From a checkpoint of a small image classifier.
Model: 9.53M parameters, 32-pixel images, arch resnet, depths [4, 7, 4], widths [96, 160, 288].
Data: trained on scattered letters and digits in many colours, 97500 training examples, 21.3 epochs.
Rows from block 8, named by matrix and row number. Rows with one number belong to one channel. Each number is 128 + 32 x the weight over its row's rms, rounded and kept within 0 to 255. All counts start at 0. Numbers have three digits each. After the name is the row's rms in percent of the matrix's.
# convs0: first 3x3 conv (model.blocks.8.convs.0.weight, 160x160x3x3), inputs 25-29, a 3x3 kernel for each
# convs1: second 3x3 conv (model.blocks.8.convs.1.weight, 160x160x3x3, transposed), outputs 25-29, a 3x3 kernel for each
convs0.6 090:065149214144144101106111111099146155150100202087123054131041191139122155089099087159087142133107132132121144136152147137137171087141105
convs1.6 102:101166159179117100061148136161147123169206145135081101146130106105184140111154122106178156162143148200074085148135114146130116060154131
convs0.7 091:122104110105112116140112104148145098147163110084145123158152122127101086109166120130124119164120178130156144121115137128120124126144159
convs1.7 099:127150131116102148177115116089081120193128094124202146192100126140095120111122128117066184113159162154079101106157111141112116134152125
convs0.8 104:176133142122091099122090102181074105134095135132110137062119153155154108166068125145134128173142187076163098164188141161073137145245129
convs1.8 098:127155120176124104108118136098125070115165077169099127112115065119154101126049158132141095085077111109187195145106075156172070051094159
convs0.9 086:161052141082113099105164111093155153165108131136094105173129151111095088138077110107110150179099124159132129086150095140179130135187083
convs1.9 100:149169149108175145136112110149155130149127093151113143128151111169127175096124121170088134183100155129120139117109107130168164166115126
convs0.10 088:162188059105106150243180103155190135114143094122139084128128119102160130116175101156148171144105165138119102168171083159112121151128081
convs1.10 103:182169109039203134137092136154137122116153162117125099065162146163118144190066110166111182117096141176143097092136132174109125080114152
convs0.11 090:101113116163114142114099152113164121109121121142156138096085083123113048122129163137127103151197078110102118148169109095138148122125123
convs1.11 105:083124099089142171149106124116101144170155151142140074132118145145132124097136111211109109079155124105096129141121093119171087128131144
convs0.12 119:094106135212085146158128114101126122112220079091116178165135141144075156198115132096101174200086132140117112120121149203082108144097174
convs1.12 097:118153057107144104087130151070132069167103116095120160116113046122127166123116153115090152100122105194133105116105140033167130120138082
convs0.13 092:108187201169092181234100170181121168215149149107129120089084073182116105203120149158180125079143139147128111090159146092138137101095124
convs1.13 099:148123142168145109072137149153132151140138100141082160108169098113157154133054126132090154125082148133119087123097163147125128136134078
convs0.14 124:147092080127143158125142128133104147108146134167095093130152162162132074145104089140138136099124129139148154087094135125173123129117128
convs1.14 101:101150127118127124152089114113133096124169082109131095146067140094135106113114084115119140166132046144074154108149074102100125092192185
convs0.15 083:175117111114124104090132145185124155153087152101164077133199140135074167151068132115158133132156134121126155148143065072137145174157159
convs1.15 102:143148163128131134071154114144156154108115091146167137106100143137177126116090140092130125177158116118092164108140076154109148146114152
convs0.16 108:118118083095176111073144132121140065149133192123169067137053113155178102102202127126131125116099122140149172143076216117103118113211110
convs1.16 101:097142105201163120137127152105136119147156166186145161131109132139153111112144091106140144153191081119065169166118082188144154076099171
convs0.17 099:075045102169155121065194153090115132147112094091159140131116107154134133139202167128127160145160080196115092122107123090114134084139135
convs1.17 102:152135105126125181073133135148124161148145154110164072090123118116135169147117112196114118126048150098077136165105124144162093069168117
convs0.18 120:149108166165105099150106139076176114156114170164086100129114078162143142163170144102123090117167112171160098104104156090173098147182123
convs1.18 095:123122087162121107114136135120142124106124087136147165176098085083135127069159159129104115136130119176131141159095102086191159115084085
convs0.19 108:165134131136124153120165064131098129117154122136141129140158118117149096121141127090154151119168148086147118101180090085146118115111157
convs1.19 102:191103133134096096126125146144099101129087104125149116083080143129143154151127088119107129103075117147131149116117127137103141156102146
convs0.20 081:153133094142055111108091126121126165172104138130138096136126124170169103097124103118129133128142122101162139101161095110096101112166128
convs1.20 099:166215129131100175098127111140120139136131128125099164110162145136115103086108191151097179091123178086158096103111144166094174136136078
convs0.21 087:077135146117120126059112070181092077087053167060118095104046132060066135108217120084117080156148134163060181145183152163082098153155152
convs1.21 108:159113148123164131086182126202160206113126077131115099152099142124127105087164087165173182112091138148159118126101132079156095161082167
convs0.22 101:189146102128075143086157174101128163093083154169116096208122146125081129126164141160113120098175137121069128147155117131104115100140108
convs1.22 100:104142136104147166134127176138161106111157144182136142061186142114127078091105151157103128136115120130165091109125160166107107101142121
convs0.23 085:118096124152142159129052114099127100119126145092118119167107100150184121100086129132117128102126142107114188089107098111129128108132143
convs1.23 101:111163119131124099119130154020130096157129123130172163119153117178105098095151157092112134101149152139169109121081140123137135102199115
convs0.24 095:142147110072130102199048150145165155147196115043132145129098124187125219130162138082152105098097183146108149136087203108094112111106156
convs1.24 103:119130186068125122115108142135140129158174131141059153169115108147082173084107179085155097156180114150108139119142113137171110130152148
convs0.25 106:138130097081169124147171097133052154185160119145154091156148087166182107178149188155167124117081119123116125178091101134156164116109079
convs1.25 104:154190171167077166163063155127102219167105099165140128101093137093057117111163128188193145091083122175114134154141128130106068116168137
convs0.26 098:126095082112118146189102151093119134121202119071107115142135085076106129208073142148114135081126149182134071104142154099139153146092120
convs1.26 101:136131114137178173130108140119150130196109106131158153123183037154139110127107200132099184132111147150138110131166130084163137145075076
convs0.27 116:143117129172140143149079158095073154159170147065158094210094124090132116197093143159102122106100119151090190081129128171118133191084169
convs1.27 098:081157102135134129129088130055129129133143142135119101162080103185079112082149092121140135137164143116099103125156115116081114117188117
convs0.28 104:100158126109169128086183119104192078093130134152116109125132148145103108084116182104116120103155142095144123137128156128042184111133140
convs1.28 097:151088093101103141071106139065107074122079191101112130093172115147136101154114137080109117151100176196137135187104119074100157195034134
convs0.29 089:140149149141145150139148075103163103102135136141143117113136172141149135077117118139146111148151101126123112131134128109163092130144123
convs1.29 100:188116082170114145189113099167125132152099187182157111102150124119109089087151142127125065128085115143151101103106103204089141118173160
convs0.30 082:156107126122144150092126105077150125178049178100115070065145082153199066138115116118192114180082131216170161155155075131135174172146059
convs1.30 096:164183147142112160094177072151121125144172131130081116126112144141134108115151092167139128161161107128063139137116145130150110119107144
convs0.31 103:160155089138151128129170129097141152117116128100168143143143101204105121112138121137098077154104151138140135159106092132118130138104172
convs1.31 104:100127175118155168122081107166126219100126114156122153136145149142107143143138105125130126145076145124129106118173139085171102135153142
convs0.32 096:132162159131095130139097133122130184145076135106159128136156109124200116144136088120151090141159083117101118211067095132157120058125127
convs1.32 105:118164142122119159160103121147134115119118105089145072124167173170164046145084099192076135073154127085089196156087139148164055101174143
convs0.33 102:103198140088170173174082111169142075095141153091147117141235173081141190114096117125121126095131155131137085155130151156121122114135098
convs1.33 100:113110108108150170114125174114135137133146160169178117098224117108094111111131138115093110157080116118161066098125129164142119110177080
convs0.34 111:135080078167151130097103071092074181197112140146199052082131120181175107109188063074167105087173145080174152134108151111131146044162084
convs1.34 098:187107119189078120185078110126129131203115098163115116089070121111040130154099106142162153040124146124153102205050096120130077098143122
convs0.35 091:150084198097134188162100200031160121113161150152172077157108113133174174098136166166118152127109096101102087135122145104139141141096131
convs1.35 105:197074095071125155145122158159135082150121193156122105099127136089126154151136100160115081135084124124137132077181114148096094127132137
convs0.36 084:125060111077105154158130141156122161087147089122126122076141114114119109121108084098139143092134112131146116119207162090109112137126115
convs1.36 094:052152116151176157092169140079129111146102126120149195138086096124119169093135105095110130117109102082107128177168106077101204093107090
convs0.37 117:124110151175120083121116173133145161076168149155103109167103173142092180120116115124099181169090079122121132094103137176115117117122102
convs1.37 102:104147141120084097102127114140100116067142110069100128101085138119157092101116087109196101133065106127124138140144077093108105057125168
convs0.38 088:058121143089104154139079139131138072112147112067088166132209069064160177087055154141102159091141147092164071157093144127165117117101177
convs1.38 101:067134134101130105110121138135141115142147109165098151132168103156052156171082144138112174139173132145182109070106121145094137111188102
convs0.39 099:126123091131125187124118164031153156129158127099103113123149065067139159086119182134173116119136132142144061101149073111172138078158117
convs1.39 099:072113134113173120130093130080127140171130143124102141209129094198103140096129129190113143167124081118136114186055153116159093124116150
convs0.40 096:128154158096112153186095102186115171088157084161136142145109068068121148177158161114127128102120115116122122143115098162130084100134168
convs1.40 096:136097162153153158094113136203141159105142107112128126108095159117148174076139080115118156125113104135077125078114160169146102083121065
convs0.41 111:053207073143122156111153095197116098223129102136101139164175103091139123078094124146142143148133145113134058109163148085195174142126087
convs1.41 102:112166133137120091168089144143126137099122115147110121161099100137030146070198138109103145111120120156182104095133137125059098255141044
convs0.42 117:143125142123115146145112116160078164154134142122144106149095177102113162095132092121066101147144148131131107144112154107118099115116148
convs1.42 099:122085074107101126125120151153094048118110143134141131136086179083166139102133135111105126182153079127054078083167206155096100120146078
convs0.43 100:112137114139119099102124177075088245112116085157139123163127129127101095142086103160100145151129131084134131135153137094094098137131112
convs1.43 097:108161109125130128139121132120097146088183096114090130131109144110158170118104086121149080168126044166085170128122099118075157061130175
convs0.44 098:113164105191130179081115118093172098198174071165086131135150110157166069107177114093115175167114131149119142115206170114165138095093140
convs1.44 103:098160109178175062156136134146129111186149129179140146147114102139115112108136133138127100127110102128129077139154115153138132063104146
convs0.45 100:158123144124160168110140150101127121169098132158139141124174131164183119108111107098111175115133099153142165107110143170119142094106158
convs1.45 100:143084101151142132163130086135128105186126143147146147076170086138117072061174153176106102115131115110130089103084111220163078066126199
convs0.46 077:068125118114119124115199082107145174089187083105157144082099146053114139127107146090146131157169152130101079109099160135126139157097152
convs1.46 101:143110147106113130167082111199127100096218125157126093077166113203181104149126151196134122136103117177115165148165102074089159164149145
convs0.47 112:173155147167135102097126125185142183123074202134107123176144078211091139094123089163118150149128084081095162146147154174086076087130106
convs1.47 094:125141142128141106134151093099146162124115087133140152175126141151087020066138120123146116132117158084158123107176078169087059067182149
convs0.48 097:144115143145131132113099126088131150128141111135141153149073124098162120180089109096133154142099120091106135096089164188152121060105135
convs1.48 103:094167118088159157097155170152182135100087166150180179088176143150125141158093133129097166120156090140119105104132130151121113046134173
convs0.49 102:151115157107132117116166152078206139134082164177134123050113150156154103200078108123165144077121108111126166106079117080097187124162106
convs1.49 103:131098169142154115026165156185121149109104137096145136134098102095160169139111104082164110136074107138112087106167133118160107132056117
convs0.50 088:130101112106116128089149107096111144123166151070089133106122056141168054078114159118166147191146142160100139109129127162126104079197155
convs1.50 100:168133118098085169113151158093127127123139156181118132117116163161098101113150086095143146145095169088167132153107098109112132137160133
convs0.51 105:109104112103123138131128162074148165109127021127161180167195090077136098096093135127148106101163132082140089140145075143139166104091134
convs1.51 100:123187150101131119192078121135124138144159160111106127192176101177116140100067119140115150137192098157171142092114119137114113221154095
convs0.52 084:096185098134039130140090164141123110149139146125142157115159110052148109060104194138144106091137134146161133163131090069134178110123127
convs1.52 096:116150109116159136096177129098147187116112160162101110186118143137130164078103095168132169117116078108201148109139119106108160113151139
convs0.53 108:153156107142087106134226076172177090156186112069061161189125132126115143144143164127155170153142131098098115115142178209164143117069111
convs1.53 096:101121147103127125130146130059140138127124121165123151094127119061110110097156108117138132115147118140120139128145099144053181183101059
convs0.54 091:180151061124095152128143063082092102133118141110145079172104103122119099116103164130142084158121151120143159119159119088138134125141102
convs1.54 102:132151131138124138099151096207107218169106167097113069167100071122115168103108193121147208083176058105130136146100183143144147132095162
convs0.55 089:176148116149151133159121150099127189106120138162147173199122114142115119193136137104100097178095150152120147148112151140054086180187168
convs1.55 103:110111103048126120137194107039132118129156148148153117179131074129128135113137129092128091126112134155166102106134081137076178154177096
convs0.56 093:098144135139141095133172152162106183101137099091144078126098117187129112076116168166148150141146155149141103087150136129149143138173115
convs1.56 102:156155136117147155125129114133106097154163129135107112156105170176106174138142081136125136178077159064080178139093121079172126140146138
convs0.57 111:149108124082175119146133124081177147157124098147111205199101152161151194150079149138130145153128096077142113160110103052202141140096106
convs1.57 098:116139112103161113091187128092127115123148103125142179191110096099117098108115169172124118083118108134136088089142145102143105140131116
convs0.58 090:062092116108150208184066125056143070131101172126115143172085122086076151179157133059117105152158149095113088157078128117124162126121077
convs1.58 105:142075121090138223101109126092140123128165166125154102084126147126111146130108127137142125178051111120113144149121131098125128153127105
convs0.59 115:126156151103182087059201145196119166068084130150191089111095162084174118153147165140133093138128140144107152107167061140081099089142213
convs1.59 099:138107159133108154156107155126083092102125130142171097101122123174185085163110114131102110189112166081118159255040121151129120050117156
convs0.60 110:098149133142104129081104093076029100198192110109096199185113151127121161143162146148095148080112121181120110166147175131117138088126088
convs1.60 100:116152106147151167099184084152161127190128100106155198108207059147130096079122200170095157107150153148133039125134101085180142140146048
convs0.61 104:177154103154124168209153086123099110184140131155144116094196107165214123155124063138113096089112163133186141140087124137092155104139106
convs1.61 099:198126057122138114107164178175155112142095096131169153107111123101174169091119107081118071130182174144062081090192121148127136138064102
convs0.62 105:165106150109145103164097082094192128149112110095160072206144171141075129137089153123095133121132123137149202133115156149139187141096161
convs1.62 102:128103132135174175123101182141155181094064172161153188100095179128186083099139095097134146164168118131122072101104120159154145085126130
convs0.63 113:163165108075146129133138102127105150085169115151130092119073160125105133142135116130120117094116119109157119125124153137162140129067156
convs1.63 099:120132091097136194098099096095085112116130114077155101182124087128096151160111085094158143126138034174112140122177110089108080128124142
convs0.64 103:148105108072170124182054087096070166132102115145128120103112136130120068108099141174133183181121154174109164102143125117122093196108103
convs1.64 096:147136105071142173108109093141120146139154133111125098145147157083097189141146121099175135154108111107061087145135136095139143091129102
convs0.65 120:099142099119154138141147130111191090167160093161089197112190168103161135166048169107143149136139138168081106114111107116127114156139122
convs1.65 098:115135045100142091115065180098154071110125131138129146115129117049092146145114136088157133108134113162078094075133116084090125232087085
convs0.66 098:133137058159117076119218148119129164134153163135095146193110121077147117162091105175103117109109143189132052152174121112099141191093089
convs1.66 097:113112077133117152123163090090125169132130115150119186161099102110145143124142159130162091067171126163119101117214079104159155117125081
convs0.67 085:146146101104176114100199090107127093138131111128146153090119091146116120175179130171137106199151130164084150135155087129125133107105131
convs1.67 098:153109171154151149118060131165155174145128119111148142115084148150141172119161117132156148155072094208086097133129169089172131116125139
convs0.68 086:145166086136151119055137085036186123072172116102080162087119151129116131129114145167125161115158181144104177131135076181188139172064114
convs1.68 099:129201155145120096083121131132129047159174124133138132147117064130096156145160182100132216120115119145100133145127106087147166158169071
convs0.69 110:101170093176078179132124096084078073075159119136147141144108080135144170159137139083102129154138145135117147150069129101122150184093192
convs1.69 097:087140157089133166103098166112155127095095127123131125102109101160136139165135064072100129121122136186136149136129085145096104163186115
convs0.70 108:173097151121111180115106176092066161111114119100127158215102069217149090125120190151085130145175090185144139130135124187096165163121136
convs1.70 095:078148183085136103124149091117101156090146149114125092154168069186123141103098154067123076101129206149139071105180050072156094130139152
convs0.71 086:095068147208122092119136063132054128156184170166098157137145147107083138179083092116109114073113124137126107146180130089118119084141130
convs1.71 099:135170145142135114097159086150125200155145117102149138176128116104088146120134179137126193113155101139128130122164144078162102149127130
convs0.72 084:102183130106087024172060108117087121089088159099130096109109107074092117179101105095131179136138111074131116096131086110169168119142144
convs1.72 100:137182164126156121104136113172167139130118117101118120142067161111177212105102118135128170148100123112177157096128109115155139148152111
convs0.73 084:119105115129047076139114095132129149185091155120031072081124110150068108123082096076122123083172160140142115131146132073158089136037168
convs1.73 098:168187166149135079070170133211157210118134086069140086137147110139105152118115156152123220122144153120137092124111149144145072124135144
convs0.74 094:150117087119108168126116099121110118153151123072144133174222085094191115051124100127168135101090135094129125102056090156142146110124110
convs1.74 105:131133149113177133117147144142175130088151148164170145142088190104165099100144090103155116137142095114172169122115136160100113134138158
convs0.75 105:106162137104047135133131135146171109079197123172113129145140159145156135126167149098166165161112147101121117139116115065110142143122155
convs1.75 098:099103104127148133097139126127148102122152139158099145114150133044136140168131106108160104114103085188111111079160088102078138200105130
convs0.76 084:132142092147093112185129162132130194140072165171097036113121091109162134164217089164059115154130136125127157131090136163124126126126116
convs1.76 100:104157191152105144131087129131110160204179107132100130086129158170120116104120095154145085105066109130139139124112094107129194070149160
convs0.77 099:096154123102113135137142170113129135137147161128127071151122120094106186126129173161070132116093191104133141112128100154114120122099122
convs1.77 101:114114108106140112089087209071116092119170118110103134134161100141085157087113158114100168164146079102124108137117175074112082133121147
convs0.78 091:155087126106113160086225134157102145090185130149147169120164141160152113107149126158103100131175138159099155142128164153091132150163119
convs1.78 102:105079135113105243075160074052150151149170111144129100116152086138081128093153108173181104101112112159104100147095121122144140092148090
convs0.79 092:092064084110153168138115232125121215116075112160179098142086156093114122148133154153142115135083149123151148106139130112108107116123138
convs1.79 105:076136100081160159119134153089129108140150112139154112155118093123081169080181134167139127124147070078117124150121141082122112117130143
convs0.80 108:116112159132152139157112136120115131194111126140096155176119107150111150107157100175116172224070131153114106130145215216141127153091158
convs1.80 103:107114128158152152097201178124121130142139182114155167160131111094172152111150129067158138124168036101156091131165103124156133061125132
convs0.81 109:175114145101134141154117165042085157228146162108141084071041101154167146100110139081111089175149143132175124119124171127163100124145153
convs1.81 101:094103178111149062107143127159149178166074154124174125120078131142159172097111146140124147110144113150094086140139176124134100100128104
convs0.82 093:135113094169091141215167160168077123141097105100105108170100117114102150154078105121160144115065155165165145109116114152105145138127167
convs1.82 100:174083086152151119108181092146142148108097046140172116114067127114195199161130077057184184184120092172126130168111122131139115161143088
convs0.83 090:124139153125113127116123092079125046163171137118100122070111081186197107152140135165105112110134176162163126152134165104158114131131129
convs1.83 096:138092083107115104112093165174118121149190150152102132115115128167128105109138135127143172118094092139143087135124156133131102119102135
convs0.84 112:167146112173101164107100142112091115174160068143142162124139143168122163186090171165113166184067116101159115071155184171104130138101132
convs1.84 105:154085121148125172083190156123139141132098136182150190106143114143083131048110141105102126158174077072136098093154114135142132016126153
convs0.85 099:152159134083177130140108193114158156195126181076093130148160135106083119100156146162201102090118136144118133052144185080149105162066173
convs1.85 103:118147137097182203133075158134126170196116166126146171123152143114066114101133191139115153122116159112100089149127149112123115085164149
convs0.86 089:166141234139103131090102180133137141084169208101111117066198138155125137072179180165173143118142170144136100129125155119037110142115148
convs1.86 101:184114168067161101094155077184128122117114157173142064106153121103176147214120080135129092136104127134102190126161105145130196121090109
convs0.87 093:160185148065141146199113123153208180058178136144104129079078053165166117208138174108152126116096151150085151102129087097117144136116168
convs1.87 103:049224133165078220113095104138132216120119147114130139082133141118173136120105083070149098150125125106123070109132119109176176116115104
convs0.88 111:131090135161156154098109156082099146212129138144111131119136103162138106111123121135144087197095125173163085175148134101120110169197155
convs1.88 098:118115135086120131124123108073140127114185091085139135129162102095102178153124120051129110144206123143081095115157054062175114132113130
convs0.89 083:135135101192148085162134202133150158156104116141169119132148079137137102158112131187115134155153146124115135182128127181118131102173105
convs1.89 097:208134128118110148124158109179120138114135142133104104108163131134144110159128116122150185132160073115106145114134080130153071118151161
convs0.90 101:142073160127108142148052164094122128155138116101134172086117123129185164114120129124123126149084144187110133154133190110091141173095100
convs1.90 099:136096140147134080145117113170105109182115164122112133111102131132164114109154124113173133131089077145115089105151120151101117127122145
convs0.91 094:095155114095116093148136123182155113082135141080146148087166117104145099107156113144138124117085147142093146127114148164123102119144117
convs1.91 098:135133135136135143117124130142158131103204107105088115148095122115113147171114138103171137142129091139141112084128123138114159145063130
convs0.92 097:144106121131152140096162191102152074117078142173138136178147139157103077145178093136162175156095124157159175087118174165118109172133117
convs1.92 099:102075149161166084116124122092043122144191120158103125125108079117138111093136125136122113104102189148143086185113101090132148091089164
convs0.93 108:112104140144148164106111146110140056110140175204056169105119141142128121120147124110120105164151118183155049093108106204142141148143123
convs1.93 095:106105120135135101097119106087112132139145098118132169102132110179122090170109178130072101079138101149191127145152082119148063112133176
convs0.94 101:121142114087143152146082169099086219125095071156146107128100142124174101189096196143126088135086131121114143096173102216162107181072201
convs1.94 102:121159108059135255138095135133182213131097162112118140085145171141087111151090177090144131130143107115101109099125155111167086133158106
convs0.95 115:127122145117180090187091120028120142183158094207140082082143122164153106173204115104089095139183142141139109118084097179129142160200171
convs1.95 094:137110093127114069154132118114176061118106090117124152130050091095171130102141155135099087032167124155207131114089101189165125134066149
convs0.96 086:144101186123146099074086156086134103118110108140138111139124120103173139073126144115125096100121129155150152130122119129122147132165095
convs1.96 101:126128104103106138081158167160154116140112158117131133128133124119131180138114117144160129149140081138143089110106125157101110136157145
convs0.97 099:064083152098086130106179174136049154171173116125085137077132076201149136072109167136121154158178135102098094141085184139164086112136123
convs1.97 103:115087105099154149085150177081158124117145152129141129150125080132085173085178088168133099102144095167067118118147126108138122137058144
convs0.98 086:156133131150077109130107183110164119135121146148105103152168100126126109169176166120135096149110075140138113110156155094118098145121091
convs1.98 101:097150133109160210154115132133109209136188032130122221079122180110161127077142084090179100138107158107077143162074113154129150107144114
convs0.99 097:160133101146116085104205158204184135135097103143118104109042191173111136111106108149122117121167076076143150085106091104114141100176107
convs1.99 104:153128140116125109152150146084134136131175122126126083148152126174121124123154071142194092131125145124118105145127093110167116084119194
convs0.100 094:082143113061123129125128036168067083119108106051097134084114156106072140112103151087085143149093106115130139111173141080128126074158129
convs1.100 105:183116134110141141065198121205156183153163143110075118142128128102154166128107131183167165164101121094116136138140178091159112165088107
convs0.101 108:144134117123092116173150135125124207139116135128147125187129134137129140116135082149118093142176101093061140194115107176108114111061142
convs1.101 096:114159149082110135137143114090136119105106139136133141123135130114113085084113152187099107134151100091128154108124151166169086080152113
convs0.102 123:134074132108104194101102150168114112125103122111178127135115150082161103154129092117118144100144122090145174140131164146140094110142152
convs1.102 099:068098136110077180153142138110090115178118129090161099089122137231118110135129113111092143128130142125127182152072133181165082076138159
convs0.103 105:108150123109107203138092113094113113136132112117120118119152074115120187133149070120141105148162127104126111114117150118149152093127144
convs1.103 104:111121125150163062063168136144156126138087134166075177145079145038184130197171097061199151206118098111110086101096153187056108161118156
convs0.104 097:192067135151134143122126153123087149106112110169184116201129103150184155147098143125119098113181079142121156125065103156157164083129169
convs1.104 103:122206112116152194124113108182137240118130138113120114099138097091168066099078129127174051124070164080127138083139148140147111137170125
convs0.105 102:090154151089126140106142190053080133147173122115105121067082054200125206105152172113131112178153079083128173157154084153123146087156097
convs1.105 100:143104077168133150104070188180133180104156182169129111114147094172165138150100096136113189127130108107074159159148137141154088098148083
convs0.106 114:122122137137168132111088095082136144210160168178109097100108131175127098152176089132143151142121080105142157135104182142156061095164100
convs1.106 098:142191096195103116146137131100157117114099143170126097134135114107120147096163109132112152132225108090082182189104110167100143097131136
convs0.107 103:183126122147099119228121119161052086089122079189120154095137145204110099162109103125108109106129120127115166179054105140145198153107090
convs1.107 100:135188106109127178147165089135087139129106120153178099103098157129140112128222116125190130129129121124124188125166099077123136190125165
convs0.108 104:085181142099104125080195108080213079079180094120076128132144093111149081086076155128159147104122207107133044130138150081180117087128139
convs1.108 101:121114123179137126120174136119160107138119179170127133132123101094118139127189091134121148106143097178098111102099122145095131179127140
convs0.109 096:114073117133131149134135137170133140153077125177155153148144113137072101127092115178118096135138060146105164107092129176129088114170136
convs1.109 102:083114100117143158096135145106090129111163130107144071195064111079117161098127117172116102108126111111154090135127117131095121109147127
convs0.110 088:135114106121132122123100138154076124140120140112162127163079104100112130126119129108155123154123171159170164117157137124097134135091134
convs1.110 098:163123142139179117070121082134155129105162119145093102131086133128076141133123081124164158098115081105188161118172149183067101150127075
convs0.111 113:162096202135135169146087106132111130122104122130141186051143131054134116185085132151121108140134129116121115113159115157140137149121114
convs1.111 104:125130100072103123091114122077123137081119119120142091082170131162114103255054098140152090130101113135148146115123119152042142163117130
convs0.112 102:128131141163110129099153097127143104137148089077144171092151070164069165100092121152125209123148099098106130141155126169209130121099166
convs1.112 103:110112137116110113113125101135154109064098087089103140137097109072135091214108108103154119165114116094104169086146091104091128221082126
convs0.113 098:154163110096082096109172124126134169085086177168135136123116168112139086091147091115136130137132087148186152142153111049128093130139146
convs1.113 098:120154097128189122112150116122115118137125134118127150190108082114153171106114136131128146148120098148105108105156108105105134159132114
convs0.114 095:089120075169088095186098090107128132172136136072111098112116119156200121114112098131162135149104126120094125133099124113102113161134127
convs1.114 101:104135081143145097120156150109107108112123136127173106129078119068164163136129138131162095132129079164107117134139157092126151094140127
convs0.115 094:136119081144133106029148108103162185127174093092184095198044128123121100087169100112155204198087155104199152113112160115135084155155101
convs1.115 098:148151130156163102132110137094133080205125182128154088152120164137100144138145119079109099185152165099100139123129116136169115106168123
convs0.116 093:093116121170234125078153143102116148131089132153182129115034161115137083074255116133113102140164162129095131116124124157141124100127162
convs1.116 103:177124171124071160115113129134080133157127168145159072024154128141173127155163078149165089175089155150061197183110089149118119060130160
convs0.117 080:106103164164149046130129145104121092156186095123151128117133103083149076141065131102117126209121154091161136142123144116072112111143128
convs1.117 096:103190109127119099111092111090116107113145121125135109068154158109161094243099083140153120128109128144179191163099114170079134141146126
convs0.118 100:117154101173061177135067113154109131137174082080152140129161069108107117108142108185139135061104160130142128135203150152075134147133151
convs1.118 097:075152133122103170131050184116179183119096062180145179126133134110164155167082138123092121150160160107068110096148087115178117066115109
convs0.119 107:144113143138135137126079154126200094117073209121139181170097145156134130123118115178127093152119114068103164082133151194088078109148134
convs1.119 099:108147139120144116175118076121172124083120096151103127123160131167134061100137077153124096100107120119104168130164093115144048097140200
convs0.120 094:142209093106152168080158097119114107144183098119137141142139143106161171118114078157141110127125150115141147129166127127139114109147146
convs1.120 099:191139114165085109188072150165135181177101153138151120110171113086153117098147122147083115176169143132058125154076153183113081119105145
convs0.121 088:121133125053150134110124169104084089078242112115158123117117102167174131095164127131117100098164160101102141188053133134138125091116144
convs1.121 097:110162115104160134080126144105134112135083130132120138070093153066151116174164095132176103147109115157150134092108119156076083197098142
convs0.122 098:152129133157176094137105135155164180127117151111155110112118178147146077130099163068144095146022092068108047083086117139083130156150142
convs1.122 102:189102159111089103149201096164170154172066154144134173121143125096075177081167098168136118141120148127098143122122127139205162067104156
convs0.123 085:139126170114103102096149089111150112112150173182080118109106170203122106118113104136140157112141113095162148185163141140144102057136119
convs1.123 099:119104173066126198105124128096129129124172131115155115144085143106137155126088129138157109084168124210074109087150115104136138140084115
convs0.124 082:109169148103144125133101092166132158128160093086145130100139083100197175130120130113153099163154157112148141146212105128169152067099131
convs1.124 106:156127140109154111086205120127154172136135147124118104167097141091095139108122172124102223146127053118114137099141191124102127171067150
convs0.125 113:146154120115148170184075140126104207195148130118118218212082147255098159141114091134117127188132120142116113124093118142126126133149084
convs1.125 092:125135119153124097114135085080177099111127156119127131187128039131071092083156184137139146082163042157124111121128135125090115094169160
convs0.126 110:141181079115171100138134095149093074133124109160128071060162167181170074101140144154118086120079158161199186119109092136153148114112116
convs1.126 098:122109125146144194104158122068084128123145127148135139106119114109156109121097118136098087107174131108099135211045112144144130122145127
convs0.127 112:119119083131210198122148089110075134157146108120219098130105082191121092118144141119148135154110159085134179123138179109166131135097174
convs1.127 095:121160121144095133116133147107129147124101177148150089098129134120147108146090129131161124185140163084063115164061139166068095115136119
convs0.128 101:159100179127139147178050152142119167159163152143095130163104144156139130176109104154167105150138092125114069138111174143131161094163092
convs1.128 097:135162163113168082097102058103133170136139121126119105171132075117209117136096137166117177108195083102181124134168125122147070089168112
convs0.129 102:157152118152117111168164092131214151191143086176127148145164112151120155102076142136150193182088109200043120103157130131118203199116178
convs1.129 099:116080158116210148096123134165133178120152141160099190135093124050086142089161079133115104116189100092096079108192104082139187134114099
convs0.130 102:134106155186147142135126138088108084162192116112129145076080166132110151179165136112116176174123096115101130154134136116121124161068102
convs1.130 099:084159141131161093086156100102111132116132145145119112162125084105140137130076142137124079078113166121142095134164141062090146106123100
convs0.131 111:138168139077167185148113109178150189159168111162093072126146118214132147106096145195137099203134175081136125145121094141112128173176173
convs1.131 106:060188147127152152119153172105147157107131115152141168133129160155111147109124156088106121173179113055129091076125097199180172104149087
convs0.132 121:107132119134191110159132094118130121127182105205142109105124148170180111124170209119085156106155086110119174173119189116148051104093192
convs1.132 099:109122062117123141140097155151095100160131110167126124055124174156127091082154125099134093213131078108105115111094135159129143113119131
convs0.133 093:129150138057149113088143118115094110231098162140122118194132199090136141067090146108128169139106119193126112130106100173144121105169100
convs1.133 103:104128183141152131109151143163132144160145154131125157139146152117151101088097141177107119130089144147180090090168135132119117147169103
convs0.134 108:147146127147119131096110105088076177138101086109192153107127091148235147078145163130114042127188186098101123171121072121105170103148216
convs1.134 100:179103097074130153146123146097115137156090112139117123073108155153127128142153121115113101133095150188158161096055117223093094120159116
convs0.135 116:138107130142128093104099132111157139141101124182083101149101085129150128109158108084144103134144164169155085119173103153128111199112157
convs1.135 095:131097134101118136156125118096122123137129071133127142170102079123084117089138165133111129091112180098220073133107078083187095097084126